{
  "model": "image inpainting model",
  "dataset": "renderings of 100 made-up gadgets, each built of a few solids, in any pose",
  "train_examples": 195000,
  "image_size": 32,
  "crop_scale_min": 0.8,
  "horizontal_flip": false,
  "task": "inpainting",
  "loss": "l1",
  "arch": "edsr",
  "norm": "none",
  "activation": "leaky_relu",
  "padding_mode": "reflect",
  "depths": [16],
  "kernel_size": 3,
  "stem": "deep",
  "widths": [96],
  "residual_scale": 0.2,
  "init": "kaiming_normal",
  "residual_init": "none",
  "optimizer": "soap",
  "beta2": 0.95,
  "lr": 0.0025,
  "beta1": 0.9,
  "shampoo_beta": 0.95,
  "eps": 1e-08,
  "precondition_frequency": 20,
  "max_precond_dim": 1536,
  "merge_dims": true,
  "one_sided": false,
  "adamw_lr_other_params": 0.0019,
  "grad_clip": 5.0,
  "steps": 24000,
  "batch_size": 64,
  "epochs": 7.9,
  "lr_schedule": "wsd",
  "decay_fraction": 0.4,
  "final_lr_fraction": 0,
  "warmup_steps": 720,
  "weight_decay": 0.2,
  "adamw_weight_decay_other_params": 0.05
}
Rows from block 2, named by matrix and row number. Rows with one number belong to one channel. Each number is 128 + 24 x the weight over the matrix's rms, rounded and kept within 0 to 255. All counts start at 0. Numbers have three digits each.
# convs0: first 3x3 conv (model.blocks.2.convs.0.weight, 96x96x3x3), inputs 0-15, a 3x3 kernel for each
# convs1: second 3x3 conv (model.blocks.2.convs.1.weight, 96x96x3x3, transposed), outputs 0-15, a 3x3 kernel for each
convs0.32:126110119129108138119143130121130128111111125169140126131114096100122151122137103132132137143158109169156133115131102125119134104136127111129139115125124142113112121137136163127128158131147115116124114125144136139114126101117130159118128147161080112138145117120159151163103134149136120108107097136145160096126126129138117123117140110132123105105130125128127143141103121146144102096097129128136097116134118161085146130113128105150139
convs1.32:104128133142155124124115124110130160127150110144132119150130107135137134125139143113120131135076139127143136146130153113133140142137124138139122121126131111128129136110137120145109117102132124133131123112144118115136137097128138113115135141141126133114116125127121126155114151133144131136130130152119148126152108130129130138125119101132146122124116155153145141121139139114132088134131128117115131121146137121128162130107115108136109
convs0.33:084158151146099119089118118150139117133116086136137138138121151162152095105124135125130099124130090107126134144072134141140144135137097125129157152122145113119126120137127148097114144123090147156135084161131114131138151149107102117101110090132113144127165145164130156119139144121138126120112119141113119096150122143122090103110124077120127134125124138153118122128092087100114149170147132072121122102098143112091102135142136114109121
convs1.33:099146160097106135137050060176127130149119116135119135095144110130122153135181120108119121159138138172161135114138095115142084145142128111132165115160155112128137137112127095132134119122136170113149099160107132120117094091093105104106113150162095137120082146124104140153129133168175139161180096092138135096145144149193208132125131112098102115143117136162130145099137121144127117166176195143094125109124114088080122119121137149149090
convs0.34:126111153106119121160134138094079099105143127105080103133146121158130129112181166096116127125116090129076106100130118121118097161113109145145131146116125141143134131155109151131122139129122116142128115127177128143122095119136133122217135143153115118144093127173101064104135125128104140138112107098100127103128130124101087155186172175172163168158178159156137100109094149165139069132184115128167111113135116111100137113098119112121132
convs1.34:229145113192139158115117196141105119104101132124118140086146139101107142148159117160174172127100114114100073117115121133125143126129129112150124105162106151132135137139141134143125149138134120130133119115132132146116102132179083146197120162182048131103088107107067100093165157116153116099133130106107145138143121079104098136185132158161159183102115213146128125094134174128130151155138128120162117141074111106204106146155089078154149
convs0.35:123122107105111113152160092125108126113125124120117140118112150129128131111118144095142113116110117108114115108133113119142142103110128138129122116131152131120116116117128118128145145119122142123133091132108122100108142139148157134109125108150092124133127134122118133116119133104173131130110187107122118136130116130132119152156133150114096163120126111123162100110127140130132121122136134132108157089138144119174118112111116137145125
convs1.35:106098118124144114126139138156102119109150117130113141112135114131110136122135124140138129161116119118091152099121155114122155146130122111126140113105131118124131119111111142132123130141116118117168130148140142098095120136125126134114134101112136155093131132145114156152150086147102150109113112154136125125139119114108115144137114115120155129094127133151117129124127124107155149135134133121137110119091165135121115103146116146070153
convs0.36:082128113068071053154137124101098148043054110102105133065082124117073096144111131134169149118113115110104090135135145133098112154107093121121132158137165128129142150115120145144111156116114112137132109130127118104126121095083112082141131134165145098132153115168138106153167128085161168125185165184138119096141129131109153120141123159130128125141132153185128124075137108153104124160140096115102128148107137121161118104129138069099117
convs1.36:175138090094144204133143163137118121118058120129100136105113094138171147095166167113138139069080122182131118155093123142133130130136153141138150128136116112141137140117125111126141112092132110159115092107176085135095159148159171123165100152168133116095153133100124146119070093137142140124217156163136094097122185147145142150147150156163157155140112156130085102168146126142161120118124104141150131108119100148142158151138162156081102
convs0.37:107107135100136146115132173123131142116111117109124128140147152119138177112126038142121100105189179096175216110127137139131128137139128123153157135104091141144104117116121140144097113125122168104127091141136142117121122106124139112110106152153120090114140112151170102107141172146120156177101142149162140132122143172135104163098125116139115136099125142154108124136116082133106046138121136109151116150091125147124130114138136135128115
convs1.37:117089124105025142121051082126129115122134142116142147141168122153077137182100068120124125129138098149139035163125141132138115107158127135130099117110137166083155138131133138154109142145141142119160103159158128121072092132149152192096171195089093121120070135144100117105101149196133071127058047080116139132080166138090094111161137112124125114121098147107124127133122153094090140110123149144141132128096074100158111151136138139110155
convs0.38:114134127130114098131153160117127104126123137129119130123134078181167133131090131128128166138111132129137129110123139106144098133152091101152147100161121132106135161101144119147129117145139115117117128082152117182122144127151101120085141104073145173049100204081129206141165128122138123111122121068146148103122116154094120118141101106161107131121105140166096170091091166103145184145106119128105124105122161127129177152133126164136108
convs1.38:085108170129214128143147142111114138141128109126130103143112074094185105108160170112101145155122117122146173102116127101139152150136142142126083123146134114168133107137115128121137135123138142070157135144133115117132145159129123126128154110152108099109152121136146164122130185153183100248122157159102108153113137103080138103132141094172126156149140140127139096118144141112113158158154148094108109135091109116064151132160098120149112
convs0.39:106143123100141112123142123164146102136132130124148146122129109091098124144160126118141138130136129152130117134133132123107135105149098145095106144111130140131129116112125183100148139147166107106110111160121139106124149141139135142106136123145168143136140076131140137122122180099103138114139126137105161110141133119148118102129090147145108131142131122110114125117114150111106111110167135147125107114131092134135137097142124099114108
convs1.39:128127131100143161116122121129139116142136139171131126139139105148114115129116119109112113101124165106100119127125129124116121127154130139120134125115143123080109132141113127124109163114134118096129141103142142133130141106133123125111128135126150126114149165136119156131151147129136123147149118146153102101145110111156130119110127102126146124093115134154137095119162130137105119116144123112131087133115125144131170112121144121118133
convs0.40:121151108112125127148130125116113140156143128122110101153168172137086158124114073173135096113103112110119159138125120124151124111129112128136139130124138126110135119115146136124096148111138112153135126131120132127117134133122161144118172146069137164144111130102132110128121125109128089120144159123129126132086134139144095136112144166061089186098104148162131128153163136130147121133132154114120129120124092096130118104130125132127116
convs1.40:090174146122109132145163143119113123107122133151144130132099196122129064147142067133142109123121126135122121145104137131130115148117142168123126131133142133140099101149146120120136142148138109139151140121099132156117145100130138128131101141108117130090120145087138122106121150154118150166067136172121163150118134141131121108109123118152101136127143113142086111121155132108159169131111084121102159110149128120125073117113167147122116
convs0.41:138090142150103129153110148103110154124041120150039131124131133103144138103128136145096090116100121115111141110108172119140165134127082134112102097139142113101140120134104138131110113127173134111141145163130129129123119173109141149115115120153102164113142094123087162107155093141137142128095103153083146133117112154155083147108088171098114113100142086122135147127124131135100130092111140211095126129118130139128113169152135129143107
convs1.41:107088115140144141148151120136115117073151146116123135138112135131157097150099159106126131190147154169133117165140141154114147166112130151128121101139132103132110163110122162133125099171139076126137148147120185128157136102133108146134125132121141106128129149141095145130123137111142108153073140135134146191157136148110085126148123120118142095115133116127119113113110139138133111151109089143121143135088143131115138108146109108147144
convs0.42:135120129127134132113117117142108196107159179132119179136113129125119140133148135120138121138134122126125127125131094108134174119122120142115131134119129113116120149186133125110133134127154145118127124120120121129141112131122130158106138133136152110122149131121156152150126145137117137136124140116134135140132119130140132128123170139125088120097195121122122118128140132108142135148139138119138138137123126132140127138140120139143122
convs1.42:133139141124109099108128169140136179150093204162139159176128133129130119114093130144119114141124146112154104163126187111152143123134159125103132121100114114112090123123110112170136124112121112116113135128120116140123113126124119113104131119114118129103138128162130125136155090117140140126105122159136126118122137137143113117121106135140119143124107154114122157093144123135118106132129130147141171136100098143135134115137127113131162
convs0.43:117107100109132131137151137129096138115167093107156133084093123110106136141132130127124121140098128111100132123163132130128140148144140140134112138113120124141126108146122099133125162095114164103149109167129112114136130126173162126116130126117130158151105123095121130145138138114112131134125126126129111128141123137094141120132136116136111111148165124128124128132137114121108136106143129121155138101121130113165127090146141130104132
convs1.43:129134106130141122132131132126122103135137130124123133132135091098131146144125148117141128122122128158113136092129099125120141156129116119125119163132129144134139115120114131146113136113125132120135125119111130135139126145154142107120112139133129131123148122130118144121123140118141133129151116133121174132135123119138118145129132081121139149128097165132132154122119110145135117137132135127120137120111135137142139084148154138100103
convs0.44:020114108064100139098126156121128134129116119150132112137072143201059150139109059165158105158094088093113129102133129164114121114106129117187097128183098149134107130143098136136156108127161103133148118125173149096127101130163129141139125133151110088128119153112168116119110131089090166153120144122126133118126147108143096128154159155136139098111111109169101150111085170098127152136132172096172121116143089123180136174156123138117158
convs1.44:135120112156151188098082140137139135137144123130129139132124160138162131168080092188137131180130112141094080146140133145133135125131124108156130185100119125144155126118109194124109150118121120094101147175114143145094099122189125148192155139147148135126163126156174131120097097114123139116161138076149117103165150145138128114110135108134128137098121132193119123101114110166111097146142122115193124116130129111141110132092075135104148
convs0.45:152089136190111113174135132133177172132114143165119085149102143125122099134077121101095166136124115174171198103149124125117181114068148141140133137123110173138126152113093152062088157116134104129136128160140069178127089123132169156090129150109116138143114092108076137135137173139175186084125146128138164101125101136190085117069118158072090132143112096106142167084158120071071156084145123086161143109124167136123112171145129129104152
convs1.45:131136164154155100119140123133137129189088114149147124127171156170128108128155166077156143062102157124147147095118134087110122103097141095126135164109105141117126128121124176141129147092120100139150105109119103189136146133105138155134172155173105162160094154130129065141183142152153156147115156105157159085128195168128156133100139134142101177137081107109114123147137103110127113147152087062174203157182096102124137099129150101175151
convs0.46:161152194085132168086145155099094074163177148090124135141135169090154145049116129179135095136160092139133137118121137144127142143119117168093090140104101178129107106137133129136134160113142137118139105135143120141094102134187115134147061078165162155145124137165119146141136073096133102168142108169108102201124122127126132111106177174129079061099095060110168111150130092090125136132121173102115123112152111132141122133120137117117118
convs1.46:088140141149108099146127138137142125168137146082110092170127081047253175070121211088103092120112118116159180102135147137148131108106099106128094123123161131142116138140115149127104156127116106121136204167107227155157183120109123112124105146135114122113072140132104120075114101116116170114107127091128147115121081116176125128105145153162073099126165139143135115143115092101130141143132119131112147159145133095098134123109126164099074
convs0.47:161127094139158108122130089139102143118137129117133085167132197088161132095084083120088163129175168146117164148113123152115093091126141144132139173166099132141179163126120141153127115165155125115195090091179144121106144174138132133159103131157103077144137087145098119126137181171065113156113059141141203141131158118141148075117070097156125110167112100142078080118128103124146148116153102085126141115106131178162137110174126137159133
convs1.47:227145108173138121129155158123144124131116117125120123117149091117152113117118136137117105129145110066072099115120149117149130106119116112119135159098114185116130133117110107141120129125142098159121207140085157139158046135157117083117145125114145155153146150142150132116159118137127152092082134076136150085090132165149159134105127116106131098107126133110123128142130148166102125115159099130081141150153140102122075098157189162097142
convs0.48:134124125131130129129116147143123098156101120113118182154132135126141118154138097110149155112145113145125125128098138121115139123134127140093129104102146131119145108104097116136128097147115120152147109122131132118109144149128140137099105116137121105175121160130100134115142122121119154117119118120158100144115106126152139118133125129169135118125165127095108130128106105130111133101151149114122114157096138108155109132130121154125126
convs1.48:129125105121104171128135127103126133144144136125140112153119138147146115122111096125116115124151130104126128131107107138131140118146108101155108104143158129121144142136149138136132144134140110115136137127109130123142113135117110147114148106133117109147123107139108165114136122144142107141121148105127124125113129147122141112108104153138145090138123129104128101124120135124147109114124102123131149114125140143116117128136089119110180
convs0.49:101109169206137059099077183111115152138122164118152100170153124167115155160126085133123159102091075111069044110130112153120117125104142165131062141104149143112101121119124142140129090126134142124123120110108153136137160172175139125149128160141093123126113056111110147103127128154144169119135143130131136107114103138123135113153119167177118165119114177150177195130085120182155143103145144134129126158116130115131088121125126121108126
convs1.49:132116171120123135095138126110132126137122134131130141127128105126143240147171071154149158121126118127124120126136111124124111133142129169090109104161186114138164126149150120128150143143148147153154112128166101070119102073132181140120099118123109135099115131081106114131133117081145082106165099082146115134134110113086139144168152142113163195134125127138154115116144164094078153117137140149120101139094107151130124120121118144140150
convs0.50:107154137114133146141130121151109117109126157110115124135109115128166145113114122140148118140142102133112113134139091120133127157129120107118126081118139128100141122121128105138152099143155122142106135113128124100149137128131106162110121134106130155150172135130154110126134133095146145143109105140155098140145142126098145135111096121131145064139145109138120144134116125143126128130111110135114115140137128114124095139124089122129112
convs1.50:129143097098118146120104136140149130134149138136116131131154125148154111113086119110140140119142122130094114152107138139144142138126123120132141121103142138120140127122145114118122139135133139125108132129119120126156139125100153110143131125139134132117118122143093140116131124111124097135134135135136098146160114135151132126134138128172142094135140105112110121115116127121131123111138128101126123156114134116138127156122146121143105
convs0.51:158157126150138109144128140187089157117120142140095147105133121098107136107104119118112112120085151102126126142091153139105137134050148153118153124087171133119158101143112135113128143080129135098183116101140146138125165103126158160114182146083138165136142167114146138114098161167121118173127109163153092133138112126110133121156152090130160041116102106133131124109115099120124126089191122097136149092129115149146121122114110103138091
convs1.51:132108151163145121131103045131132138163121128166078148128084128115114129131096124132113118130109115156100132073141138102166125125124134163103123158103131122098143162128125150100133170086127123131173161169107137158110078196132127163122132153148165179159126138126107091062110135167122155143161118108139110125145116123110151141086122122141117157149115112159096130134145146087167160113144151111173128124123151133134112145173135140159100
convs0.52:137132172098129128139154160143020131165254094125114169101096126119138113146141119108067130125140124116144142135144118139085062078134123133129126115155131151120109135047063189135139091077096141154123110113140116117099164152116119104108138155153159133143140136115117148143153175156107123115125122149171211071118149108128135130135150075086133120165192127102141091101120119128142116080136155115098167148132133101116119098101118144117136
convs1.52:143114120107139137106151118143109134128157130148096145148109109133166105133127174123137116148072090130107095148165133143136128108114133154147117124104115147104155108088114126115129157100138114145105126105146104179158131100152146164146119161148117131129127128155129126140107150129105120108203193087104128135155109146140157157096119144145088118083136145096143123126172095117157111127129115113124118147175106132182136192160106071210119
convs0.53:132138137110128119113132144090085153113128098062187069129129148137118124114117141155118133162121087163130097119136157109127096136134065148142152114115163125120126166174138084093096116087127121107119125129121103124170107134103121138137124139150112128147144160174117167145134139145133129110116136121127109107109108138118134146109102163168029103103043103123139135142112138127097126122144120131111143132104133119119110121142132140134119
convs1.53:149156120159143106101114142109170128142099120119105156148144131128107112111097096128135080112136128099097107118157125167143136120157089118133129104138144116151125102133148175160119118131113134168154154085115118122115134132108125099141103122134105115161108096121101118165115129136158119112115128117173094119115132131087116136113117169149147126124178109138124169127148195153145097142119111158144110098120144137121126209124170118123184
convs0.54:139132116082165172095078181128129108146137126129130084125180127081098109170131074133158114100117043150088078130119116168107138128113124119070152152120143142125119158133114112121159101151142174143092150168133108110125130111087141108095132097101127089168135114156115111136135163132151127133108093082089162132130108162161155139156106126118128130089147176119140114106127134113161140125118138099164127143139097132126123122141122136110108
convs1.54:107154115068111169125130220151130136134130122111115117136160117082094131120086070123127145150120113129127159118123129118124107136104132170143165156159064102157171145118093119144140129122121143118121080139125113146157159120163105104152103101104128106110101097126107125115164130145168138125103188157117148106073150177160096153121095107135153096164133114102124129157137113163184121159121150137184145122118163111103045179099118099132221
convs0.55:129125130117123107124144158170133120104122119091154133146136111132140172106117156100160142152123107156107126111154118104132119088188109106163111104113145121118108125125138118117110124135114145137106125116140133105129124161148134155105157161156139117126138110118141163125078105132140128075091168134148113151107133100122139120111119117077137133109153139134101139134110147126103099136142143126135167119131144164119158107107116155127204
convs1.55:131102053129139147133131161126126143115131136154141131090127176173063169164114125162141193143098080086071108110141159117131152138115118159183097145134118133120115129127142129134139114120125160090096111153135111144153122159160141094162126118101123091133120150137139121119117114141139161137124117125150116137122139121111155123118139159159101129132137148126119100130147153089150138169172123097111128126129124111167091128121117103118161
convs0.56:104113092114159075156158151131134139119075141151126100108172152105144168163003114128136117166084141124108179098146124137149150132138126150081163142174134159158102127133145132139135112147130111171148150101131111129177172088127147157115144140097180133152137145124094118087129087078136118143164106127117138147083135106131166121144117087146124132130120147120124105136086071050113159141084194151195166129110132102145111135156087051099137
convs1.56:141134129111187168099131127130128101123136098128091122117116119149056099106151083094086099112083074151081128150102125127138106148116105140106097107125131107109136109122129099118137097126135148128169138141098149119099122154140145159101142127075151140157198157143141116108105136135089118129070074122154166144115087094139132146132116089097106148059119115134129126229087150219133141221151117103141128128092128159134187148111104101135138
convs0.57:160138146120132148147139117117116134152117148062126121089160124215152213091142191111123114094120093128130103164140164112117102162116111154164164118102112146159140155135111148148142126126137146098131121116165100105100184160093137151145108086114120114126142157148122093136112166110107147144078065103103098102146160213130118128172084079166165136172128095170139138185118094146124069131138124097136111124100127140135103136109177134140128
convs1.57:164155072154158075126095090138128127142133143119128114133172142168124157148198146132113135129159152140130188121127094121148144135113120121122122143126118155116117136144136131143141110116136168143139186148082090132097048133137072113164168173161122102098109110075108126130080112134109171108118117140086101157141133093162123053114115100119141155153095147113131102147098103122113113092104111168162132058089109148109113110169119143110119
convs0.58:134107104165100136169130143097142131128096114115103116083036120188115098188226098144189115176128158127174098151160141122140114147123155148155116155164128077145166147113135173131138089148121164074119141135117154156070140116116112128095104155096137079093166155084231165095157142132167180152109199134125144157103158130182115160102042130119047120169127083160126113126130151148063179144116134120109042107137106120130126121109103148110144
convs1.58:105117108129163147170092117123133102116124130145122118141162100085144199105146197100083127128107116135152155135097105143146114150117128147127133138151102125108135120117097114137130150113117082148140156118098155114156148148170099132128141100147135141116125139129140167119129101203163197181163163158090114085129136073136094111113080094119097107111128123131098126139137103127172100154171176122103141129137105123162126137136057098131136
convs0.59:113122155141120140134100120152118138137104154113144155100128132171126096125133102148110149114110112131107120111141129137133129118136100144113152124130125138166130144095134123138113101129138116149152144078116114141140144129137117149119159159121150147127130116142149093119122162104117128125125105141115139109138116111138123134113140133150136115119103148151128147148127117138153127135107101157119113118140108120118103124111140130112142
convs1.59:111144108142119138117155149131114124119123152103120144160118126120120136082176118138126125140139121113150112145118151143119142136125121146091131141124106123156104098137154143150135117123126118146166129137132137129098110148129136095138126124100128146134122149140134127088131160107116110148155103131135105127107133119141116153111140126123132139129096129119103128137122142154139088142111126103138136179109113141110122106130139147132122
convs0.60:129129109131112135118116124134164156143113136116102159155131141125130133141135127124121115124114125115116118128138138121117099139122124118144123152126133106139131130153148119150131094105121135118102106134127125148132101126132132127132124122113113119115145116117086101114137145126113118123106143126149131138132153124112100127114145138152136133168128138125151135121138142130145136142114115123130127134111119143139120148128143115143122
convs1.60:121106120119114117138120127162133119144103150133150114089147147124112136140122094113121120129136162114156154139126147105118122049123117138151136136142090142106113110112145103131160088149129131134106132140116114108141105140111111134119143108110133126118141126125138140135145114105110111115132124159128125149145101097138129105139152084136150064165151110129094133113149151136127110132134156149116124134118119107129115111142091141108118
convs0.61:168112114177083107181100145090104165164188082120098150138123111142122114125122096142168176164156159113137134104132169096153193175164088093190106139131139123151125156132088140073179126143132115096145092195125108139122178126145154154132143136155085139097090090134076139100124136129120129104097086132138138134215135116164106091144143110175173178158174091155157143120165136121175120122154103143143136054184148165166127121129135194119134
convs1.61:118158125078107096109110099101117116124130124111118138120096113131105086115082048141124138122173115074035072163105103068098139135139129114138120134089113152107140161095100164130121149120122132137148114057092110105112122080139128088073115076059149142129116147167105125095098118142103111098112058086179103084094066094115146141113123159085170154200154122129111175103134126102131139129096082104132145087117140129186167149184093108074111
convs0.62:126099138098098117153121130117215136178211134062010123137128114103127140114138140075100114128156171133129122138127099137116179123176186122117135116108077128121151194195061099086125149105095121151131151124132099121120133095137162142195148176143141127139156118157159125146126129115121112106172124161124131111112133136136092098080170072083019068190140190142099142146102125133111121133124109114149130115135134121136122124112112122129202
convs1.62:134076095123114158143123143086076094140245115130155121133098133110089107107126123132072132184196223094117102188204146128055094179133110090115141097130066115168130136134156153079101125101102172104139098129112107134127131147126120122123123141102161164149118147158111137141164144135154102117125120146129150111105126113117141112136073134138129099121082149124129127116108097138112120123139144131118159112128124076152157150149141157088121
convs0.63:134146150157145103160124119134139163117160129138115129166156136168164122096170162141152159151169167126133133137102131117103131126131134150118141148118158125154137126134139120115132139122106124125112124124111131124114113126092141102134113134160133112145106128136132130132102102141135125119151128155129103110116113148117138117141135099144125123148137129095111118138083109117149091141166125130124104152145153097099136124141131134167139
convs1.63:115129112170109086169104105138136149138108125122112121129092125112103133118125124143126128121110152117124119117141120105138141141132131115094099117111118118110126131154131119140140126130126155130105138158147163141114099114133135137114114105167133124139140131125121124109119133115138132128140152108120096138124146122169149122154165130118117132115125110142131129120122136148152068139118133142119132122134116116133155123126162143123139
convs0.64:151125104106135090145156196127101112092141142122103094148155147145165179113097103157123126156154128180120068131124123139151108098107125147144151156114115144132121165142131114125108131123155105102128138137107114139215082098094152133129167143192078123144121139172129181158103114151093116176103106121135134140100112148140138154163178122130195139144132112084138093054101117174165175118134131108148218165094087137136132109106107104101119
convs1.64:099110097153152074159132168101116122146140142147136134115116139093157121129148120144126135086114160106100130124131130109115100158124110145151110126079117119122112121155122142120127120137138193165108138172172077130151188137073150111094122140126097139119082126137125103191106102120120116127145153130127086100128125150135122118154174132106125168129169126126112163063099097111121109174106112145170129145132106116181167047115164130102138
convs0.65:125162113140125122138152127137132171144118135115130118110155107119120125127113121121130134163149166121137113122125120095114137139118120136106153113134148114127111109108090110113104093145129098107152139114111101151145127123141172141101155126112102113136142095130123143116116089149115107144101139129118137134106128134112146133110117114133133142141125131131122123125122132117127102109135104131107147132130117132125139129107120119134112
convs1.65:100111137127122118150143146142135127137121135121116138078123155136101137104148124128136134132117113135140095136128138138137120134132132152112133108102138102127147125162139142163134134136137149138125103132143132139124156146093147112110130100114122149134119114132132122124113120138114147143129149120126130112136122149102120153119137153136141115124114116120125120139126120092146137176135132138131116121102138141119131157142114122093124
convs0.66:105094045134165058134111108133107119103130147119148102147181160120158140146132168130117132131094157146111155139142095107113105173135151112148149146125150087134136159124109157118114130130123169133131139162156129145128105079076132108132135139144132139134140104110179137124139101058121110098086112109092100084142144108161130098126103108140100092097143147139136132137091074108106108130150103117114150095117152146146151134143120107110109
convs1.66:070109129093136147125118075136096114125158116131139120117168156110123170104131129132118101106105111108141117097121149132119144128139105150123169162109115098147122126177132153133128113131123133114113044107098152060130082126123078104168095143123155084072125093110059116105103116123130112128146096169118131162112101134122115142137144110161110127117113100146083092094109127104137120109101086109138162118110151134130197099131118106145094
convs0.67:103134133109110130148110168125123133158157106087136122103101143138116118148131131100090089123109109118116108152113098142176147138135130093113125099164149130132160104129120142115144136127137142111107092136145099189110116108137161138114131135124150116146114132117112075137123100135136121134111146144097119149145118094121130116146130118095121132125170116140132104125129122148132121145121105132158125140154121152147135139118148134124125
convs1.67:095137146122144113153137146144125127108135136088113104135133111151110113128155162110103118136117116109139144132103114127106084136130124131135147143069134152101141125112139101120112119136098136119136144123170145135138125117108126135147130144141141133131125132153133155143129110097112130114123155160142069155138142103108153107111111108130112136122134120141150096137133141129125131110127117107117133127123141111104105098134125124116168
convs0.68:102107116130118131151200184101116132140139146132104097150099103135100133103099153165160107146124115139147210122156151118106107128126100137149154087132137118144123131150163141127113127146180128134124120118141110169124104102169102134165100112128123099140108134142118091148156135146145093118130161118145103113098104098190121109146130180145146187151154179131123083132145131172156107092118148146175186132141158097115154139143123134139115
convs1.68:160157159150122171146143185117130135130115126124126140141119095145169070127138070127149116128110069078094077150115133127132135117120134140102114122113087153131106125139120121147112097140130096093119111134134137126160113171115094135072124131074159124146125112097182114082139127127121105080115090093100097100095167096180129132188165115138157136107157138107166174113129161144127159069117108100067137134123134119059108143120115123116137
convs0.69:124113111106106104119146119124129150139132138160145123121104152129135096122145120125110123096107124113128124156124163135150148141103132149137134122100143126103132114161120096161139147167135136111140156130135125122145128131113140123118134134135128137132133154130128128130171115143134110146123141122146132143105137126165137135121122108139147125133165138115106129150160143120139105115132122135142131111102132129091159123149100117107089
convs1.69:130138163133149128145154118112132123114141128131097171117135132139118128126139157110130152157144118123119115112142129148117135104149110145110119099159125140098127096118159141105135118121116117139132133120095148122140112152138133109120147116119129160145133139120139120130146133132117160111171133105150136098147109119134119119125137098108135160144115127135123123140125134166122101114123136153127130123115131110133121124117136145136099
convs0.70:175099095170137153190131137135128140159125099106113094183157150126163177120085147124127121141117125147112157097117072129111146120156111117094112107160117117142132110107149105113115141115102105127132156129113139130125070093119102153146213183174145187109106155133104102139149163092171132071102142134126157116134176123121134124122105120125054164137104154115128163115137108176103163124125148131114144116130131122121110097134135118149114
convs1.70:124107116152133128157149150128124124127122140108140133113179138117107094127080094134128136120141125117101115112127122122124132168142141163093172119105137166197103113126141148136143131121123169155171111122121078155131160107125132080137143119165144121128164113106155122160113123135143096147125131097158064127115118146108108141150149155146142110130100115071134127119129136141106164057108110122124125165132091146135138123071173099154093
convs0.71:111101104113100123126120138097136092145133106173133124146121112137131120142088125124135111122113103169110104127134163121102128131125127124143121118116132132114146138118137136136109132140107130132078135121113081121174101125118078147124103136112145163117139090160114157110188180094113163142079131082157162118164104148075152107154120118113126141140156149137117115121094163119150125099088127088115110148146097126155127096108104088138148
convs1.71:112102103062135139105135158127130159121108117116117123158138109106131109108110121134125151135116121133131117139130156115142100135129118128108110130091113087141128134119119132124133170129114091135134068128160162115111201156119138105152104090103126131141154150095142105144164147160156121127137108079122117174118146137150052108141130127155124122086149138142130158150138123103135155130171140146129115127146131134109123118116144130115146
convs0.72:156138159094123145134106129106101148090194129184072116125138095091146105108121090105141159102080130077135095113113129122087183089171089142148155176116140142137150124120108103175103156135106114102101120122156143168175128138108132176119168177106079093091115099135150143086147117068106122102143156159134102101079129120108222184141170120146120176190086101161102157127099156162111169113108134129101171114168164141118086121086138117165117
convs1.72:137163128134131175110109156117129133121130126147150091084134153104149087100073090125137169138128200130152152106126089144106128094090128122156102150116104089127129114112127157177119137121115122101129097091138112164128075094147051095093130090090103125123121112114153122134139121107113145111083119132201157088099105139094123118126127113177145113118127092186106117203112125098128122111179141144130101122127139131098126091154110176084115
convs0.73:122137120120140146143129138126141126145128140133131129140122127112171147132118144132131148130151180138207156140119135139108128115127135133159142076109101145132131106151147103130121118130119180096147118114122099144106113139144149102149124104109124121102142085119111084143143123100134100137160154142131108133164127107180089130113123132128146148130108136138132145149130114099128115131144142158139147129118122114125118125093135117151130
convs1.73:142129169129108118128114105118123134121118125106139120123093146117115136127165098135136133134116122128092104131128134123116146127150128118118102154122160122084139129123124116114134150120145167137138116141119137114128150119150137140135166142123096145137121119143142110135122150135150166103141131081140125115151118078120169143136129103114101133135134131114157082139116154151125123109151124126120114118113167107119147126146131148118135
convs0.74:035109102075118151158159146135132134102117146122123126125163130124139134147100133074091119098136134107120148149134136145138112158099107176138140148123110092123103134129148121120117150128152110117130138124165102098105166124143084138157110122133085115171110151113112143132123107108104170176158115111109109135175130145101110112096166127103083131142113120124086144193102119153098115106128142124109110131140149110133111173121133149145120
convs1.74:138136126076081116101116144101132143109117113123116119165128140156200128088048097181124157098101126137131124123141105159120142145129116130131145116113116202138112112135127116120133155128127130106108152132126147118157142145111183149148129094132196138157125130120131106133121168127114087162087121086140114121121141102131097145129117135160134134136164139153184153137121175099139127132153127155135138142134162120073124133142108119117149
convs0.75:143141094082077131107118105111127141098112137128133115150105132155116144144121165132110141134149114100147108100146143138114138118136136142156120148117138127152125152143109072121142137127111097137134100121112150144097128126122117133094130139113109152142135140176122118143110131115143142118155122128120138127088100123135113121139132066112157140114139135138111107109138163127125136122148114203123064116140096138108113144127110114132110
convs1.75:075098158143098090151150125108117143126123122139130123148121157127085130147128087104146128157107119160139120136114115120131094146106129162109099103132147152187148133112122123152127109131158104135162093117105082116110107114076101131104160093113070105125143078085162121070134131166095143183106133142104140140151111158083134157101121166139140158128146127114113145101127135111142167116137146105105188104095108151119137103105193155078066
convs0.76:118128120104128144118104137150135102153111148115106117060134168112064103187069037174126143129127167123110129137142157123155159129088160167083095119159142152150127066152152138143144129143117132141154108127178138104079134135137155165131109131074096150173092133099092122086127061120146115123138112099104156112091169110130088122192105124176092086174089146160126110125154169125038127131110135155105134131093135128135128126140116110085112
convs1.76:094171164120136155135170159131120127119113122133129113100118106133145099189167180096117065101121124081111106109104103112118143156112102092090128075132138108133142110111127092145147110159174108140166095131130094177128122129106148138100163128105147149163132170122113094129097120126170128114208101112078184162117240134132139084125098110104134133108146158138122143088170124200095099081087142178160134152106109117117185151153150177091168
convs0.77:117127116138131134101141139133144123137132159126151148135145125129130127141089100146143151122137142122121130134105132120103138110111153139138143123092120116153113144125141140151117132146120116155128102089147130157119138130138128135098139139120141151134139123132167127125127128132110129123158138117120117111166142109128123120134124106151108135120116120109135117124094111136111152124099129094125131094112128134141111128117143177090138
convs1.77:115139137129136134139116118123142131120106144121137147170114129128105127146131103116134170105123136120133119145138149117133113113144131135109114120166125124118118126121122148124131094132120095085132135130113115145143127106128130145125146117101124146135117108139107107149102157147139129120130114121125117125144148111133116129105108121137157118141125112138141139117124125130133159111146149134133116124118126122124109087147126138108124